Weights of a small spectrogram enhancement model.
Model: log mel input, norm groupnorm.
Training: adamw at rate 0.0025, 11600 steps, batches of 64.
Rows from block 10 of a small spectrogram enhancement model, named by matrix and row number. Each number is 500 + 40 x the weight over its row's rms, rounded and kept within 0 to 999. All counts start at 0. Numbers have three digits each.
Before each channel's rows are labels from the 100 clips, of 14976, where the channel reaches its highest value: "strongest on" is what is common among them. Only what is clearly more common there than usual is listed. The data: synthesised sound scenes: up to three everyday sounds over a background. In brackets: how many of the 100, against the usual share in percent.
# convs0: first 3x3 conv (model.decb.0.0.convs.0.weight, 128x256x3x3, each kernel summed), inputs 128-255

strongest on: background: none (79 vs 22.2)
convs0.122:474547529510488507541462486499528562513603583500473593547529488502485451492460611572633495646534514531495535507468460556485553435475463503456536497492528487459468467470461461509504525548495464488509435497501504492537520439488470626495521501513466469463468466519503484506436532513509588459553559481530460644494611554487500595517456578478539533447461497504531509490504504490513463535543

strongest on: background: none (80 vs 22.2)
convs0.27:565464492529466449440485474474461439464527530511442488509501493494492486499467582446494523546510408493479445436472470472468440512414506453469507423463451502480473478474454460440462460460473487483479491484506469490511518496484495478517504383474468498492468510423560482466490511480499563472494439474481509527492550500484490522480497478488444429483488477487528456403493490482394491468474

strongest on: vacuum cleaner (60 vs 5.9); thin (high-pass) (29 vs 12)
convs0.86:409468474476432465455469438469451509474502483474425489511472450460460426471446469460497470496479477472470466460438430501433488465415405459438457468475496463421446447411443442469482497498486415506479485482501443498492492498491474506431518521519461524495435418512426445477496465497494509424463522426489473498471504502448451484496499508452481535487507467507491455555478498451534452501501

strongest on: vacuum cleaner (73 vs 5.9)
convs0.88:430472514496461466513468451477490493480515455496452461434510461496459431477444513435490486544502453488460463457437440490445461464429406484444490463466496477447443485440449440469456498499444442467467477494501480467475487481462473516445509590503458555502420439493429460481487474481499632431477574447515492499481620504450451537515491471448498540481482439483584444588492487451647444475499

strongest on: vacuum cleaner (37 vs 5.9)
convs0.92:443466517511457510509497430521538528521571522478445502486510471511483421485411522485519493609563474486456507445410417515468493449396415488430485480503480484443424477433435429476494506531526431495477458511486472502487513477482435557455543565524435552505395427524449460481460501501511617404514585432501464508455630534441485604526455478416502549456509434514565442558491508451578413503540

strongest on: background: none (87 vs 22.2)
convs0.31:578487457462447432470435498408445440446451453447481459499466479467451482444486530436465445491438444487465455438465463476452464457453492474484470472437457497486475461475481468469442441389409478504469484470503461477508417488497507428515480424471497467469516502480554497542488499488484536478534414503517495459473559436497501502511508506497526423495461493484474513379487496490419508528541

strongest on: vacuum cleaner (73 vs 5.9)
convs0.74:403506487489445470504494458476507535505505530513426483454513489501492426499430562462477486530500477509475489490439438477472482480410385494445500479499504511440448461431460451477478518516472433445473472498490501483468502461460462528445505632488466540480396421550420443458455463492492622421482567434540492526488613505445448523538455488435473556463487445467528457618493484459647439467494

strongest on: background: none (69 vs 22.2)
convs0.100:461474385501494480545524520533564539517482510508483467534462497464520458450466571454457462537474525548510553467499493471523483512478457459492438532468508606482480424481502486483466503384519483544492508443515554488437482493546532502492495594486481467500497478573467495435435433514517540490449575519517495489479613526513494469468468552527511575413504556515478577552486524511610522529514

strongest on: background: none (77 vs 22.2); number of sounds: 1 (63 vs 33.4)
convs0.16:426548525525540476554514517505530536557616605585495562463529516513552483503500711556560549629485533568519557510498473558518566484458492548474603514512537538474476514489502477553536515545520506481513522516488495481592520510485511711485472547488530449493505484519485468503498550503505494475548611479501506701498522486485468519497540584521519603505497543489499523596478490508580505516516

strongest on: background: none (72 vs 22.2); door slam (26 vs 5.4)
convs0.51:586465478474525460567476501472522469550444435466534428438490522494521492465498402454437432479478484447495580458465461484490435454476490487490468513512486464494482502471512481489466474420467474488500465438499415504431467477488487424508507373497462497485476499466549500484459480506496527466502427490466489396509553468488520502475495456495564417447468492489472472395490505489386466528540